Weights of a small CTC audio transcriber.
Model: 13.3M parameters, waveform 16khz input, arch conformer, norm layernorm, moe expert_choice.
Training: soap at rate 0.0031, 7500 steps, batches of 128.
Data: 39062 training examples, 24.6 epochs.
Rows from block 3 of a small CTC audio transcriber, named by matrix and row number. Rows with one number within an expert belong to one neuron, the router's apart. Each number is 128 + 24 x the weight over its row's rms, rounded and kept within 0 to 255. All counts start at 0. Numbers have three digits each.
Before each expert's rows are labels from the 100 clips, of 14976, where the router gives the expert most weight on average: "top examples" is what is common among them. Only what is clearly more common there than usual is listed. The data: strings of digits, spoken by a formant synthesiser in many voices. In brackets: how many of the 100.
# router: router (model.blocks.3.mlp.router.weight, 32x192, trained with AdamW), inputs 96-191
# gate: expert gate (model.blocks.3.mlp.gate, 32x96x192), inputs 96-191
# up: expert up (model.blocks.3.mlp.up, 32x96x192), inputs 96-191
# down: expert down (model.blocks.3.mlp.down, 32x192x96, transposed), outputs 96-191

# expert 12
top examples: "seven" (87); "two" (61); number of digits: 4 (50); last digit: seven (42)
router.12:151137105152150144107124085106114135088104166131158102093107106142107153118140138155108158103105138125126123155117101128161153134132146109113132158119083122165121135110156072098138094160140080109130121124128150130139133149119106096124123145075105151113137099137128081139146075133132131107
gate.5:150115114127122148114136102166133167150128134132106121122140148145116103132146125144126093171109107105128131191124138083127142105083152121136147095164110092128091184107142141159133085132139131129106136129117166132144118155125152114111111133114181112124110153102157123132120140107088096131
up.5:152111118130138167148142088146131167155102120153142154128129131123128108156160155147134088127113119096104126195117143100119123121088131120126156123160102089146096194122149159136127103132162141123120146100107170124118106147146156134133119119106167094125106172128173114131113145116112102126
down.5:161113111124114157133100099093135126138129105104133115159143140149112109136121132098134136125079151101127185117122117124119142144164161156141073151155091145083128157083100115160084115113117142114086116139143144120124144133134162104151119069145154106145105166102111122126120117132127105159
gate.6:120128150128140150132109145131115129111133138127118118107166128115101143139161142109122138115107089103135129120110081142115114118100122092172100164077149125154137106110103154126144127086122143147145135147122120152127100096106133161127086142102114173158127089167124148153108122158143140126
up.6:150117116130099135138115119094122110127112136092155147098118117146151155134123138153153176080102119155190129134089095161142085132116124126120078156102109142136114173100175135085143105129146089084138127122127155110100109143102111165146152153105121151132148129144149124156133110141161113133
down.6:166123175150089116091088094087179111123169135104103071144129124114095153119165097150129133158093110118132144163126163113090157143139164141076148097136099131107141160091150079125128093130087072101110140120149108137126145100125133150137107129123146144084139137135149085139111143129152132147
gate.7:146121127123105098121144153161142137089136104155085119132152160126101124129166142124122090171143142107113140137145110138066130115129154118144109082155142129125104177119159161155131089140117122165176139169128121138118122129125128152107126169157167145118149120141122113145178138150101106103
up.7:117137170098138116151109148146127142157115144113126120132160138131109084163147091158191128113134120140075148116179127100092137135125114151146108107158135122123170121153118177155125118151174147128120116130090163129118115109100169132104120128102146111119130138093157152163119132097137079125
down.7:147171128120127157111110131148082187098112121081147131126106104108123139163121131077102141089106119119121113174149121141082133110103131107115134106137105103146105134147143146126120092130135117110156148150141140151153131100117112117120078147111171130116121145136123110173141083095133104129
gate.8:137134155124107135079144161173150119099155117139107083117127190144117094096157152132120104147144152128143131100167118127112123128159136128161084121124139130148151137121148137130127134123089158155122135184113092161146136165106089111139104126129106158135165140163109126152137126132110109140
up.8:100123172145111087139076106102142150113128133094110128186131087097147130143132134129119153165114128125133117129153124080139162125154139138091194116128142121128098117102104085094130145154143102133131173090114148146141119033153164123135121149101118177151099145134120118130103107171141151129
down.8:150120089120135128140173122111113154119094138173152163110105128140106115138132164123126130096138128097146121142150137117144129140093075134144135139117151158187108110153151096128180117120147138177083093171124131147109133164115132117152166128169098124143163122161097138099092109111143125117
gate.9:116143182132104117126144156107117122161139128128106109125163140106132136131121105114107106133121144126128108125117145120118160122135116139139136081107138137103115066143099106124167183125115170158167152138105103168136149063130105149098132132124102179122131123124103168137135141133161129116
up.9:130132117179106091093139123143173132128128131070102152137129137134117109136137123142130085120138152108166101089130140123114104141142084185122047101116111158129112088158116118156136166160117171124121129131112124106106175113122110127136108105148108127142115117104118147110141123121160168118
down.9:171074108166122146114182112139124136143155123127129086127124108151158129118122168155118152123150105124115145135128121139143118148152153088131106097144126134131112130123123157108112098128121143111087149118124143133097152151135144138119154104147136095141148165102130155102144156104095091119
gate.10:135064126156129096159126129154096054128148122117142112117160134151142125112061104131143127108162143171132126146097127117140163144117082113111150111163141124115125121116122127134117134150134121120132159131103121122173127152118131151128116158133124157141161121144132155134117142139120133119
up.10:132055117148125129182138115158091053125121106096167130102163112138162116116081072142138150096153145161156120126107122121116155135096111116123127129136123154105106125107086153122152150152132132091128142154110150100169114125100142129165110139123135129138131141138167139134108153122142130132
down.10:162170102138152121110080120089137136145136119132120189099127120158115118169132155113108129102111119142100158175108134151149100129120102150153132135186100148088123170145171137120103100140121103134119115120082125111144139141113106142142116144135107129142169135144139149124149063119126101123
gate.11:070130155168124100135091151083182111084137103078176130126134161133121129133156107105121115112084085091112097121133157131080143083100109149095138147095145149089161124127122133130110084132112129086088140133126090150097116093105109127144108130136138135063138117122142135142132162166164172175
up.11:153123092091156139108147128129097126171113165207105124116130110115171127144140173136145146147132127133146179139100120141186125164145140082146124127132125071172100117146135164147149171118131132162147084143140161098138120136156122132111157137118094117157138118152141158084139079113112114110
down.11:096173101125105142154137164142147154123147118151109126135113144136138132129105139143093146161154160158135121124156192106131157139127131126140096118164162185143141129170106098174153176183128154132128131158147106139157177111120140089156108166190124105120127147151099144126090145125147120110
gate.12:158125096131111142127102144129114154119135119197140106130144109083101130124129101104126121165126156086128080085121164089154157110132136105073162117137183121120122150123160113142143125138096145141125077143148146153118150124166141130106122143164126149123116162103127129113107083112120140111
up.12:148113112146098133188138147114124123138127128123116129110102134083096111090129125110142113157140114088152120110140136113102101145126115079134146138157105114155101116092144157116128112084119146163142114127093080152134140151092154125097126145182130133134142161139118139131133141168126126137
down.12:083135161089132139122126100117133099134152145131137153130130116087113064136114159159166120147154122161094172107155108136167117120154116134105150113125085134153185091104114084100127119120165119143141151079079130140123118124158142143141135120087113125126130124126094122141128145112116181071
gate.13:131073097153119118087135158131156104075160124103141105119104156112127107104140147121105132113096102117152101135096166086127162088122101131127136109126129137110091145104143095125105139087112133103108116122126148128098123163159143133138101130170145117140118123134156130106134136176146158147
up.13:116158131099180089134126103099141130143102143098146150150155162098125134126167132165138157128169131125141158134094081181160129134123138094110096147122101132127146107135118145106153120160155146135143117150141129104110104128062129123095117119107104133088115087096142125128159116116115146124
down.13:137164147117140133147130162125147141120075128067122152135067100150160110105142131107096101105136133149120123114180105131139118108118124112124106100117138134062108119153094125118105140165139146093177132120151146094146125129153140131097123092107121109144154113153170144159093140164187131122
gate.14:097189157136084103128087173167153140117142111155107153110101158118176091101150116118082116122127089188125115125115157123077119120119131156123128152129136152099130128154146104103125107105152140132150145141100097131105133095085166122153104162123141131115181111125123160163108141129125164113
up.14:107173095101117097137139153136131124144126128111158161109083108172178145109128169139146119124129116117116140106072140150099142154129082130078122177112126137125141107162172140133118119135160160191144160114119151126114111168155130155125132107159105088152142106123067120125124103144118149082
down.14:132065126164134111124155151123116130140120118147085108137138140130131119150118104095117107128152133125107147137138125104141141095138156122127115128144174118104084149127099149158091140121097172129124085134135169138150140100143161138138121134140198114105126130140136158115088128107142099135

# expert 19
top examples: "zero" (100); first digit: zero (60); number of digits: 5 (59); last digit: zero (46)
router.19:132144112149114133119141150160114133108062116121150141099110107104146151145116112150151127096141157170108089092178111152181099141148132123126132093144162105146080156122111086122158156181121132152159139116151096112130144089160083145151138143105163169114147104121166174137147115144152112093
gate.0:140164110129116131133167156159098160107074141153097154126098113098172136127120134138141103096136139161081101095149114150150095139159111110097118141140146097154102158155126117122148152170138159150180129097146111111141170107169101122157117152117156141101138096113143155147127107101145107089
up.0:110085148132147122120087093102161094149174107109157104136150138155086124132135128124116158158115126103177160160101143104093161115100139145157138117121112164106152094096137141128101104080123099108075125159112136144103083144089150138105137094138097119157121155146110087111126153162112147168
down.0:113090130127174113145127113111129135152138137110142110129109092171116107130112143143116130147110108166135115191099134075135135149119135147148149102170103141135116096100137139106115136094155129085099157141124168110165108145136165113119137113084094135152144142158112097130121139102130133136
gate.1:137123107124159128154113172097109105129145118123158121094122128110138149172122154112138130088114156131095130087129110130169071124159107137124073104145117112160148127167135149161121157118145159115157110115157113157122144126145097135087136110121122134162097103145094185136158159099127149126
up.1:079158144101148112112105115133140146133094110138133157175135103143153092083122145109150129156135110140157156180102149139079186130077142130146211147140092122110146123086136154105117115098155115148097159161114126111129092157120139108149123149124115112085132161126155087133137093131090121141
down.1:139142124110113157110107099139147116132147164160104099139142133137112136143117115137158139168148168116102154130108165117122154153134121114138101095148103162111165135150101102190140122150105146122122121121154165130127177106149128090167086145151140120142092150122114110091116163111111122142
gate.2:128077146133138114125101163118117163129178115119132116153120127135092121146106115106100146147100137142114151149147113095134168099137120131127127104145113151112138097119131151173125113069136126137133129170158126152161118145118122135127114139122136117137145099139127120103118142153119118153
up.2:178175116139138138127131130156121197108127109160126114134112130106163167157152137121113102128119147147135111095147113121124094151148100146121078113141194109125142129146123102146140141202115134143127113098157086126143196099114100113147106132130156111128105083100121137171150117121151131129
down.2:137143112136121125102134097111110163132168113101110115134089127147134171099137105142131132123149123137147078146154103095113156136137135138113161081122130156141107130135134085086154144154165100121121131123130134126150165163080122124152126164078086143153142094093143105120153123127163162112
gate.3:106130136091156148141092136117138091165089096157184158131139102113152098135146137129157137151160104124130152153116124172148157140111124115147145147119102109114149094161118177146095150119157136125091120117133160115156116156125151142143122098144088101127097134117130151078076156143121157148
up.3:146111136161125099105179097122109142097170153079075122127125139133109143107107130131090107117103177125125111096125124091094114131148127148109115093148136127140120164122113097097180129174090143133181115137111111148095134101142112119116146159147176143127154143126102126171174136114156121127
down.3:165162119147099121109128112132121147163127111110155131110126159108079176127167115121124165097114115113148101189110131162074144140145140144126134140130107155120117146106168121098119086120096066149127143130119076169084094082103087128124099156132120186111138143150148102160147142139152138169
gate.4:137101108165127073159120115133126088139118135101146103086172164151098126098108125184140118096131154099121124101115102129137103144160158150104126149133082094166186132117189128131126108119124120135138131149093129157147163124116101165110098126158121141155154116107163101117102152118143094121
up.4:165131128091149099180159135108070142087113154162123126163118104145108174128126086129141126115070104130112093170149081117159128151119148101123101128152096113149089131119150120144101163142136145157105145118133192135107161141112146129102089113145111127096118186150179138145156145086164106128
down.4:178138131148133168133140132112099125107125108111107116143126104092190143125111119143125088176123098154094128144122085151139106150112159094086096100136143128088088142136091141120105144132144168175176139133126120114157132120140135154094102125149163087177157099127134164169136116069127098100
gate.5:137085144130112174143126131104077075148146124146160130148115153092121082145115145128146198112101104110126173144120142129150136133120081140160155166119142141127149113120150145151089117093124135114097096143150114190118077158116143158139122132138106141141122162145127111120136119134135150155
up.5:114145102144120150137148157108110149117082144186133184127110132085143090112142155116107152123118102117134140123110111175152117096148082129116154126154139151177122141169158122155119136129127151142135111113069052121158143122127109116123103154142142164137123118144123141169160103122123154129
down.5:121121173135153121112067147138108145131142140122074112137098124181133105115138116129098136162100125119135120128131137153097109094120121112117115105129160142127118118117095097111123225125113145075108094169156164152145086080135120129131150147122070194141129131134131109111128112096157165174
gate.6:153147143103133138142138120161119144116156136095132101107103135158125171162158109110188102106120139138093106133095081089093107178134137117127134112138161115153123100113080161109118173141128153140145125120122118134139152127108098139118125122081092148102120130142145129135155138091165124141
up.6:128158123127113140093102099119148121119087109109120140156150138107170104114120126141135130130138136111155182120112159154127174069142106131123106168113123134099139183121153114110162103135144125129149113110074128105134096113118120133133132153155149124144116131114137142160160113097134109113
down.6:122171119105138139128175168155129154099111117123135159102125101147150108128085111104119111111171160154102111084181133121102098106082119122144118130156150096131147150146088109144150174125135168172155151145132114109137140152146145106122124156130134112156127125101131141118144142142118136132
gate.7:131115162131124112123117147143121137062156144147145108118156114137100123129105099154117170127132109123158133154139137078139119132144121120121152184092081132123166103101151143137138079075140115146115115121112104119096139136110127118125142121141123147122150103174088112142096107158116123144
up.7:104150144075162161133124133130130121146107099103150123130156103122128100142168149125136092161146134135128140149133162115083169138099102099138163154151141108098142115149107137166145145163146154097139121100133135138134086157137139094168119120129100144134090107119086095099149095117123154136
down.7:124106184131113145153130175130096086146132117102131113092156104115101142120112129175083149141129141156150073101154135123101143077139110147122142153084117155145106120086162154126152142119108144134094124129110127190131130144119140151112120185134109176136127171134092148159159134175125128133
gate.8:101097161126138138144129128088104109114129143142139133119144150150119089106123142130145146109117120124140104140094144137093143083073116124138145136117085153105140090141133131159124145084154117056132113159143164159109093138093152145161127134126102124124094151171118098101155127134106148144
up.8:126141126125136165114121112172159113102096103116149152130127108119166151162159162116149118140153110143112101094147115171132135099135128090144107117105148098129119191097117100119118161128116132140179151130145130125109123118152096153187124133116125174099131164160176105091157089138125114144
down.8:136060119171127138111143104150107134119171141095089130123100152139124118157127099149101104147110105128111106129151111071081132077114155121091104082156131117135071178112121096086140148149114164111129104153109153130133124122146169126105123151126145152163153128126125110142143130136148117126
gate.9:110156161106140119142125154147163131136121130129140117139074149125150146146110147143100109118166147118098070160124136125128178114107173132153149113156098161118081085143084124086156163094177179172120142136114100093101137140099134129114071114154100129104134120141118121167098155128082152095
up.9:102130151112122122121135152147192141150138146120122090147081147136128153150122121171110098135156152120098084163141112112124189116099182134157135127163097144073078083115082117085160143110188148148122137095132093080126155133097144129115096116141107129097134085127123088168111137153106141110
down.9:146115170141125109105117122130133094131171091107149112123171156115121151111150131137154143139104100086170109157141140180109150119127113139103145144081144111140164147109137114082161108118152102128103090140111091169119129151073121130132140152100096119129112101143103107133132135121123116145

# expert 1
top examples: "eight" (100); last digit: eight (79); number of digits: 4 (48); first digit: eight (46)
router.1:103167185133136105130136149151153176138129101103126135112095136163101149094130102129096128132129143170083103137158092097092123120142177118131135153118125146090117099180105099107163093130142178101163150128093095115109125124107099133104111130114143103108163106088146090149149151162099126110
gate.0:132117069179129094149152141136099155130114108172108176104164101104134151139130113105143104153140140115142150093123088149171100148155151140099114104139179096128128168087137159152120134153078104122127110112168118119172137119137156142118143109137152105166140126114148135103104098105172156136
up.0:127143130118110119093099115155127109107122104130138152084103160102103157153123119122164171132141112101124133106134180093133126118136114144097120143130114139134143159130142157109117123127106145110133167188108114151144123117102126117129152155152126147109138110170159109146119151118101136145
down.0:116128185123119141154116169106085142117148102144164146115159154076138129156165144131088103117151104168115099143152106143108151136141159097146111137129089130128112130171135179116180116101164153185157131108074144140105167116130178108140088135140135127090150117101110138160086113131115094098
gate.1:160096112154118142138056160165097127139126108150088075124107168134126106147114131142125112141102100121101132127097166155107137123120131110134081145134135160117115142130144123167115166110118158133103153136118146110166118125175158118142129143145144153163083101125087126135145098114149165164
up.1:113152119091094127102142102112127108185088136117118093122119129104136160159150104116123100205112127132095150133148147136132134129100140115155092094139119126080107148116128157120128146109131113164111162110096118101148151124110153125116111108122165111104119078107167153124108145114125076120
down.1:187121083112110153116130147085082121147153094131145150094073086131134136125116113086097076146120179159104127137180086092112146111097159163156110136148116124105122139152096132145137147161136166112129092130129124111136133142153131116132098127157167100127170128107139134109146130148129120076
gate.2:123103103115135090111086120161095112114118146113114144090147116096134145131089134117160148139173130113157132123095119129115106100122072139154102127109141146141099149137155147123162166114108115140122155103120118145115076116109107096156152142163120139156106155117164172151134135138140106143
up.2:093109123179101123154114144115103114113098151111109087129166105133163090135142128168128131135111138132139129082107143123183131115146109106123086153132120109122170145104139111119140106183128117153140086122112153116151165093118102186143140128124166158123085083170082121124122115134154122109
down.2:135135144139152147140110102140093124151097140050108156144107125148141146138107106162107100095123131127123089110127143102108146139116129125157092106161106142095108134118124132142124151159132186096164112106165137096119117116126123132114052105192181094121120102129098126137155184096159116117
gate.3:116101126157164112085115095150102120110121127149134097132177143106153085112126141112123158110126121088142136123097117126137129137162079124141114129098140113119162127095182169111149150130128050107121118169104158147170122108145111140167141143124111133138092087162177185111107114118159108158
up.3:134084127154122101145126131086106112122123142144154169123160132123148127130110144152166093142101106132138116136099139090134113130113125137136087130130155110152142145097148146147153186157114095100129098125134141155170146114153138124157121127113152149150100145151108164128118114124170106119
down.3:103154123140112119089146159133106164140163119148073141147135139119101106157135127137094118135143093115115068105107126136094121120139119115091121135114125155139113126129117126115084120111159143162144156136127067156137136142092106135076097154161132115128160110100145117154110140103111122135
gate.4:090115112165171097155123104115096096123070135112151140128142072131147133146121125157141123148144137105164096114128122123153113123119124111109098141107167085120127144108135118135158134138120097143159120098108161133127141145143162135125143079108122099130112130112202176124079124100155149077
up.4:147119163096117144117109163112129160128116134109099113127116146144137101101149104099141115117126137132088146131112103142124109161147139142115137105166108138115123096121089161165117137119140180100140109105174117117156108125151133141129115135165126144133147112129080150123186145108122112156
down.4:102156125096109126138133109076130136139131151170116134159092131138117132109116151121127134119154148099141123138089152117142163141137137118155166086103130173144106074164122071148113093117136157122151163108105115120118142144134095136110128094121095099129112140116117141108107132142087182135
gate.5:130109085134107110163077087148107118139142147129133149107163113135155095121102129111145153143136152135150179098114140105155135125158062143144105132124158155162161110117140160155130136178095125133082130155123123107144108110090144150150129128110132132164115114150111137083147116108169105179
up.5:114143111117143152161090171121078182166080140105159130103129090134183146168088109140128124108133169141119107147123106106198126138112104130100169107141157119110111121131142122106158151167128159154139096088134136114120142156129122143094107110139129109089115117104122161111110115135128110117
down.5:108094082131144111140192097146144129118127192140129117139109126134095092108138131169132109170154133126145137087125159093137093115133125110075124138101145103175097098132128084152126109109135119110103139122139173112123106140152137091123160112098148133167118116144136132097126110166092169134
gate.6:161094090171136168145123147115095113118136107164133157106138097126171131137124117088133120124124097119147162115156148141127096128133122147096121155093165111154130185120128151131091145127109086114143144149173142143150066137130142173177155135127133155158108170140108128095130103104159138167
up.6:131147094115143118123124078124148153117125140136100104117131131098134135126099122170130160153130136115168141101112166178125133098098117107159060162177111180108105112094144112158167112121121136159097138091121113117099134082087146118147083170109165145174122122155103166148090090136109116149
down.6:091131134108132127131090085127146113143107126114101114147119137122113085133125166120146093128108165117110157136158143122139117180149114129170123139113075142138145128146108159168164086119142152118128139110119131121115100067079098143116125099129153109117118139115170174122143149117086111159
gate.7:130122112138087143116100088086126121166128178117132144115141171165122072100127117168098130144103103065160140119103154126124157088141142113148101174122110136121142142127143116128142118168152092110101131105125128134118134087105103116156132180133145137168100109158114155118110179126149153161
up.7:088122142134088135136121116100132104146102180094137106122134170178141070099114104162079113150090111101139119054144145117112146123133133117141080159133098133098149108128127131115132130155119119098133123112132124138116151058098097124141162154118137148177115118129079167116102203126148120142
down.7:121130138157134104158153113120128135165101128078133175141111132094141120056147148156089137107160114148126139126159127124115126079102146128131088150102131135123136119140102108082092102130144144131138122152094109095096086116088126143131132125163116101156175110104104136124092156132109155135
gate.8:168112092125168156121121109119092112165149136149129129106134128145138146126101117142138119152132137100171126096106124136114074133110128142121078142102192144153110132118130114122104172169135120103127108148144133133129124152130080105177152138121127114160117124113145118092158137111152164145
up.8:109115192142187126145108184146153134131114125119107122104154119113117094093159121127110160088149087163172131154110135115161136080162132149099194108132125129190152100136080140155141115111117114136130126153102123162147066127138124133115130152128111142139109117173141145115124088132150154118
down.8:141130150150111120091095094171131099076175144097124096131131139099128117125124127142145105150107125126061146139114171095123116088133070158115146155133151113154184106137167147136140122173125136137137104132097131126128116104152146127162154156113113142130114146116120069083122123112142142150
gate.9:110100132137114149157171163139112128143145116158140145130145080161161106164139132146108090104112114176113118113092091099145123128121146129168142079107139109163105085117084191156134168149124119136156123159126128126145151125149137160100137159143073136138147128159093162116170134124123143116
up.9:111099127131095139141141118147112114145181118110121135148139101134139125167150118079116089112103139162088149174098124110132123120164127131163158090121145113157119100112091177153151153171135136132118161139125104085165156113144146175143136118134130134143166150131103149098125091127132105116
down.9:161140168104183139140175133168123174091109162108115138135139185130115124132154104139148128085143109100137101118130125132119127087107126093090134134113130119112117144184174088126150137120132122138152093112164056157106117102092113149135118154139134124115098109148162152146139120112151122128

# expert 13
top examples: number of digits: 5 (84); "eight" (82); "two" (77); last digit: eight (34)
router.13:128110123135134080138103123085129157110086124105144160140105099093130123135121115154106135112144116171114102170135083113155172122123123120139156117160105162137096127109142086078138100164128099135126150093121150123123077171132128148137135143094137146089107101116144117136119144113140131119
gate.5:137085149117123150151129107121137149126120133085087134100092143142110154121137141126118125102109120123111103163106130131114134142075135146122103147108092108106121139118130126164066121125130171131122176117156182127082155158120137125125115114140114113109093118143125088139101154121113087121
up.5:154155118160120153123110143120107137116152106149147121142125137165145156130129095104136136170097133137139122132140095111147126087105141110165151084110149160095108111154112149130149159134133105131139111136082076131160106110141123108174148150101125126115152133132138160122130075141139117111
down.5:121125202155142144112093171141164094161165114102119109149087094164160120136118099137127135140120112118094128118118148136115140127156134179084151126130090154070138110105118110160112141127106138138142129149145124143155146113116089142117134120146105120144147191133092117123111158132147122137
gate.6:137148110139104130129119090158138137135167103110116108132099139092153152157119145172188155127113120138115145142130125129118160098131081120150121130161156176091144123125177145115084116112141134147121147099095105117122139121116143147094113110180141109177172152164095130094128164060094125115
up.6:108160155136132116136142161073147147103088129144142140121166132157112109106149134116062109124153083123177126121118153146116123150072182113110108105101112097105116164141121134143140132141113127108121107141149133118149124111122102087165160120112148133079077106107147132142118123173144102181
down.6:101122138119129109160175137152137109165107122164173166130113156129150105149073144120087129062126142099144146146177159128161125107115103129163113149123078158147158116169128105125152098123144121118093107095133112167145121133110102112124146117133132121134134097134131148116094122152131117126
gate.7:116125167086095139142166160133132166099108124122129087115101098100121147146107146108122159133130158126106117134135134115098112077143109138119148138121158149161115136144111124151151168098157140125165143127127135140095140187143144133136099126116092164099125131161131129106120096134100151138
up.7:124136154128095132107157135119131131125150130140163108114098079157112108151132137135143141169125112127105148149146128138093104109110099160139115146106102100135130155117150110122081137065130096145161135166099172150137111110189146108102113128151168117130157176133119132135114130147100080117
down.7:149097106115126154125123122126115091167157145123104109107176132123117129131127105121103104160137129164122112091131093074117129124159153131127103073144132122117098149138096154136139128140108139151163140161106126090131165092126170115126152130122158144139114151122112126120170128094144117086
gate.8:112113123088145099136147123130136141127106157105116156124100150122120119099157128095135096126097167116098150136103123109106105160170097154113122121123161149144145092135124133137105194126125149114096165073184152134133114141110149151076150111105102158116153112131116083110164138128130144115
up.8:103081145147096130147112144104116155122116088073157145123131125147181128139209132107109147088108130096111140164118115147124123122154106163089135146081132133118150134151144090107130126156131120083134094113115130143133126156136129165156087138129128123092110112090169105124123091137108172151
down.8:103146105127120131155102147117110142150120154152186186133145124110130089128139180136137140117140108141124160122140133144171100095149118122122161162099126107173140134137141156105120127114134088151093114149095103124127123134071131106101161129154085108126143128137122170094131128144123139132
gate.9:118097130129115112110133157141132098149139110155154126101121146102070069108114121101118128147099121149145124087145113090116118122198144153098109139097164102119096094145102127157167171163107195137144193140169122130129153131150144151129117118101119134140123099128144158120149102137142118141
up.9:123126147111096146141113156133127152125135140179152161152082119150138139106106144118159137188116128100122141112126135157143165106076110061143106118156142187108125152144103179133154149088139129115140110143139124136124120109130123096149116191115127133137145148150104104096120125137110150153
down.9:144152127146120134130118100145153148132170148114107104152125134119107158130126091133165141168133072162168138158093125123119135114141147147094122119153131138093113115096134094126134155092116079120131133118132150136111117118129131126130116161080131167149166127142138122157116122119148068142
gate.10:149163134142086113095134110090138151178170147128114134087119102167078112133157120170178172153160111137146116126152145125113132154076127143166136146093152133092166099125151125144119123088146105156119111127107149106122114140123174121110098141134123143133177129172131169116107121129133125135
up.10:102128120102143128101155152080135105146135147138126151139117167128142170151100094134142128093139113147155118145081139109149139111171146142083120143134150168140094117118113145143152150158103134112120152141095127118132155165156124111102128124150110149138091118168119139114170138152113109070
down.10:110140156131122098156162087117128136140142181111116141141143080144106129120162117106117175129111088111168112156145131121156122123141111188172193129098162091114119125158169056077127138129107077100120118122127093130141118132128122159150147102120106132092142134149150139105103120095153161138
gate.11:091105185119128136136162119125139112091123094170133125133111145118137144144099125196136069110098118135105086132121135108097131126122150144097130155117104116124119115136113081156148145138145155139147138110171087100150149125142108119086139136161100126085103128130100154149130094129100148148
up.11:119140175102143111166158141147118108158088100145128140157142115122153137146066103148127087115150134168151098144130111164159132145135152114111138131147090143111156128114115129091139122116144123084106134119174161141101171151145082139119194164138095133121145072134097152130126150120137135110
down.11:099144164145112119099117140104148106163109093105167101143170115105138121109152084151114109129126118124123071114145163150107128115087149120115109155110147117106125130102123161094154097092154148122123092146124137081155152105108150125117102116131130097119169141108173152111116174123085109104
gate.12:134180088095137113124091120098161130152110145135166142138166125126148110127091149138126153152160168167133155105122178147151144170129138161132122110129113133141141115141092147152140131162131109124169153154102149117146129136131178098106127111164139105167104114130087110129125114109118130111
up.12:101202120117126126129104110095144146137087139109163151177109134114143096083109155148104131119138142170106156112157151152118141161151134139129146111146083155087164103121105132149146116150157149121150168143136164099108101094096130116123120131150123127164138114161126111122126172129119111164
down.12:117122093125170091137162141128087145123139159127112116090136128120161127103128138082116119150165128130121148085125100142174089135150100100096140098108187091140123112161170114116143150136108147123139150154095105086125100110138142135111199110102105146126123131129185163095146088137130149123
gate.13:082148117162163111091124151107095117128159151085129151129161085163139144117090091110100094123158141103114105098113131139135090107120138162101126102141188129119150104140110132123131149147130199162147153116157123134147162112167135136084114119139088116142145081132077137113143156093114136118
up.13:150098128111095138167121103149156167122107122099127088113124159112134144165156133120135148138105119141149124171153175104122158142143089105158195129122093158120100118154126136144151129103098113106085111161137110083120071132097105125185155136109124165080099152112151114124138087170139119150
down.13:097154149108142129149096133142136126125094150097140126150141147122160119110098155138095112104149133098109110104128132135148130119154065100130181129113106138124165085178109132145133151140168156141104118106121110123118151108100097130105109107127108109140094125104138161106105165121083155106
gate.14:130143133116119109125151202104140129123159143165091146143113143105118106117119168107084121139127119084123134138140158119134150113141105135129175122118131104143113103147158104168139155148097120157121142137165142148142137085158097117157121147129068178174112135147127119105152111142103156175
up.14:106142144157117103096154102162145082124154120108090125113140099159116117108117119147128101123147133134142111079142141101116133139118134149103114104146153160114139139105120115103110116118124158110149112142077072132118149149156104116100126125148164137107128146133097152122139111143111120108
down.14:081130129120141111142172130107148121117079140143133119139139111138164116151098145118136096089159141137095141093142128099120104136130131114119106123134122090153160115151114130115127130109188168125131129109144143124133145113149145120097122095154131103158097116135109137128138148123097124116